From a checkpoint of a small segmentation model.
Model: 2.27M parameters, 48-pixel images, arch unet, norm batchnorm, activation relu.
Rows from block 11, named by matrix and row number. Each number is 500 + 25 x the weight over its row's rms, rounded and kept within 0 to 999. All counts start at 0. Numbers have three digits each. After the name is the row's rms in percent of the matrix's.
# conv: 3x3 conv (model.decb.1.0.conv.weight, 96x192x3x3), inputs 132-143, a 3x3 kernel for each
conv.27 099:499542525484490514509494497508520486469479482471467477542552516495543505451480498523507474512481493473518517487503516509513508521520495493488526483503539496568536501455465511469483462497519441446448458490485480496493520510467553545465515529507580573510555575529505484465505458478509508476484501537525507506448472498433435507
conv.28 105:499504484506551485490493490469470490520553499505518498471483476503416499538504505420470483510548536528554524568546476502497465514508518490489461506482473482511538478492431467415448527473494483478515486488452489476514529574532458465496528485485513471478498515511532513497504518511549550503506478490503462484508526556497559480
conv.29 103:502494479479504483489480492466528542511547529493492488475519515518439507501541480498515519479502524489458515517519515517544542513521545508513521524526506529502509533540515538542511546553499496511494504508507478491503529482515496530513507516484477491496472516505511498501472522483471553503479509501510486497519485522544494497
conv.30 100:521482482506466458512499510549544470518464489524489504473447485473525515488479496524507503510523506542495520525506488527529512528529513476469499527520490526522476532501519527560528466463505503534541496482539518515523457488494513527486472504551501531507523509482497476474506549515498486506473506488506500490483502460493486519
conv.31 099:508465494496512533499510532499472536449464503490523490476497556465418564497527463488505463495484433503507456529550526527542512535542502486506521483443473521473422508496498482466499503485508484472457507502473505514556508511503415469516486469502509491465493532507491503474504514523469454511482517522526466430552565518516549572
conv.32 098:502466488515506519449490513479469477523503448542520459511522473538550519484544548517486505515492509512489506532500495544522493521520501529524555453496516509537513516521504512526521528548519489482493492461495524510512503499515468474510503499511483503499477504528506543520524517516450510557494500499482476492488468495456494530
conv.33 101:494467450508508474501497479486478473470527507525516461467531497542527533503462539539486484492514455506515510509483459520515471497512518444446477455525558495556555490541521456515526505488507474497519520523510494547530493483521539501538526519554446482463474461487486459470451492492520505533516532519498522501543495478526498517
conv.34 091:512492492492491482485519520502518472530557460496487459483476497486485494518450471481487519454543544512523508481483499470476500498504506533507525488501570506507573497496522476475515501523537555535497528512448530529481493474497484550444480558483450498544459545460512564439422471496535571478531451464540493510511466547493500517
conv.35 092:485494467513579511495516502499497512466501508538540521488463482503546426514546460491511498514508526529541524484508489489519534475509524529527503545484429532530480490459486537480502551521513515460498461528477443466479501487534519439506538530454488542494445545480429521527475454516526473409494574513486503509412550535394442496
conv.36 109:512517489491554450498521512486512525522496501517469502484488511494508493512494537487508470501540513503497500503487497530502498545543516530534489509495453480485513514483461476524473464463515520469476492485487515472509506510501479437483516517506474469483544461536530496491498527506493409485494481484442473445479515492530501519
conv.37 096:510492464506544496490509486499479500488494541510527502424469511451480499456506452481513506468514507458513505539506501515500493507501506531500442547543444523504427506497488511498498527503483492522512486518523520529520528541494519557519466494537494510523468453447463483480480529520510570526522546543547487514507478524491502518
conv.38 094:467489491505451483518492533465550403523540441501505492504520501545498480513496533502535480543513479494478506519498482471441500453422498505517471520481438512449472456475524522493523506485486468476456514495490518502519492475554504475473525491522533484488568479453522497535489526544516438483491479492505496521532509535478465475
conv.39 110:470495504479525537520465499517490510479496492569493488466492491505436460534506475454457488483402478544542526581577546464478494495475461492489527508491536482473503500478456512465452517522493522498501512501481491479532513492481498495490457422475522466510500465485523506482506493516491509510428488493475512510480510513460518487
conv.40 100:486536524490471495509491461488489516479486486508524495496514511506525547481470521515473515524534522520505496508510533508488513509463500519499495522560542473502457465487471516498476497540510493469481515465459499484509483471483535476517532502493404531558447535472512527454481486479528510551490467570474500485488501455523526474
conv.41 089:482471499511509518511512500527516480558547475576537494496497490478492497487531511522513486510508508503517486551525500558534491555522474514512502512525516561562530495483506519497518527511518488508537469491526533526527536502536496489521483505528498480471506504494542506506445487471406507503476509495523480492509481527469487521
conv.42 108:560565562562568564571565563496497495506493508492484496497495508478476491447468499495486498501496514488482495523515506513520512514516516502501501481498493489504511473466491486478480498498485459456455479500490499505505497499470518501483533501487506496513488476484495470470523512507535512485516501477526520510536542526525535526
conv.43 101:503514518539468478536499491474551502497439485486527495470505464502515506513492505497473458450506554518491474470527495502556519494545533553506525480505459469482490444468488463487514497509528472505478484459521476516485491513499541560459552489516477474486473506512488504550499484493492468475505499516517497526528506463545496490
conv.44 098:513478515528478489510469491442507513498503522468465509501502527474533503522516537447433450465468459473475494509524510505506497460442494541536521516482497525466449496505489507518504503512492487442455486451520483486528518559506493504524492511508469467558488480561445429599465471499431411528473484523481432427520522473541576537
conv.45 099:484502525469450492488472518506543507501524494497518488453476452449475547505511511482500506485494502502468453483504518491536545505545564507531526516558496538537483486459483489450453473493462547505489528507493493512481482489498514561531477451489502516533463487488543512487471449448494540509522509531533495493529475486509520503
conv.46 100:489494481485474491534506507529515536506526519440478500469526487430544551433478525499494466472502500488486517498510474523535475511506496575518488528526542498552542531497493479485484475476485482493472491470432478427478528497537530526557472503478458467553414472529439452486523465518507526514402484542480446452533483494524489450
conv.47 103:522523496510488497497505501510541434497563503511501468503514504501500496518487510474522489526548520466498502472475467449453502489496473553522530488539485479522462503514511491534517501543529507467460490547507490461473499493515497526472499535482514471504506498506496516517471476487501479521475536504528505489518445465505471481
conv.48 103:501497528490425446497543550489486503537493481495503509488546483464511489514544470507509496488484496479516498490468502496467470511489470489490520467473480490497456508457444540492481495536564514461465475465519478468549474471533484539527505490455500467508497469457525497519476511519461495492475512531519482456479444466519453468
conv.49 098:478509499502503473486481483520488511529453474506491506524500506487503428488524483539525468527519464476531506492484485506493517497472493477483481523511517549552467526540466523546478510501515520474460447521531460503511519512520513416486515529563533461480540485510517503502441468514472535509529536533479475479476530534487509523
conv.50 108:481523486468603525485506528542507519512520495523487503507482520528537528498543522505464480517504494537500518524521538547521546500527506498486536479529485492457489506439505508502481572462451498513521492475479521477485509499505491522493495492478514529503537531498518508459520489464520518500493477514496474486473458467497465485
conv.51 097:517509539483489524474471497512529509504502490497502503514516499512507492502516489504497518502490502523503523510489483518515499507507497519523538496481512511494494434465468453484485463449483532493448510475439506469469526507517513498508492489472516522545533519519513517520510515472484508498477467462516479471491483490476479504
conv.52 100:480495476533515480526522533490467456547509481528490488455456431463446432477466459489492512519498501493489473514491516507463505517482506504510500489486476514495483494488498460476490458473470566570576536542530569533539504516519485487521484510509490452484503504516518545557490480536510498504492469409528489509534528520517534520
conv.53 097:494475453518483536512534511510493498459488515496509483481479523475547473488488516516511517514449512472516489543539550478483502482494502538559526470404511475487501488484472463472447512487456524483494495474491482479459501510500455502492471524529514513506491478513482483532514515490460527487496513523466503490514477495497499460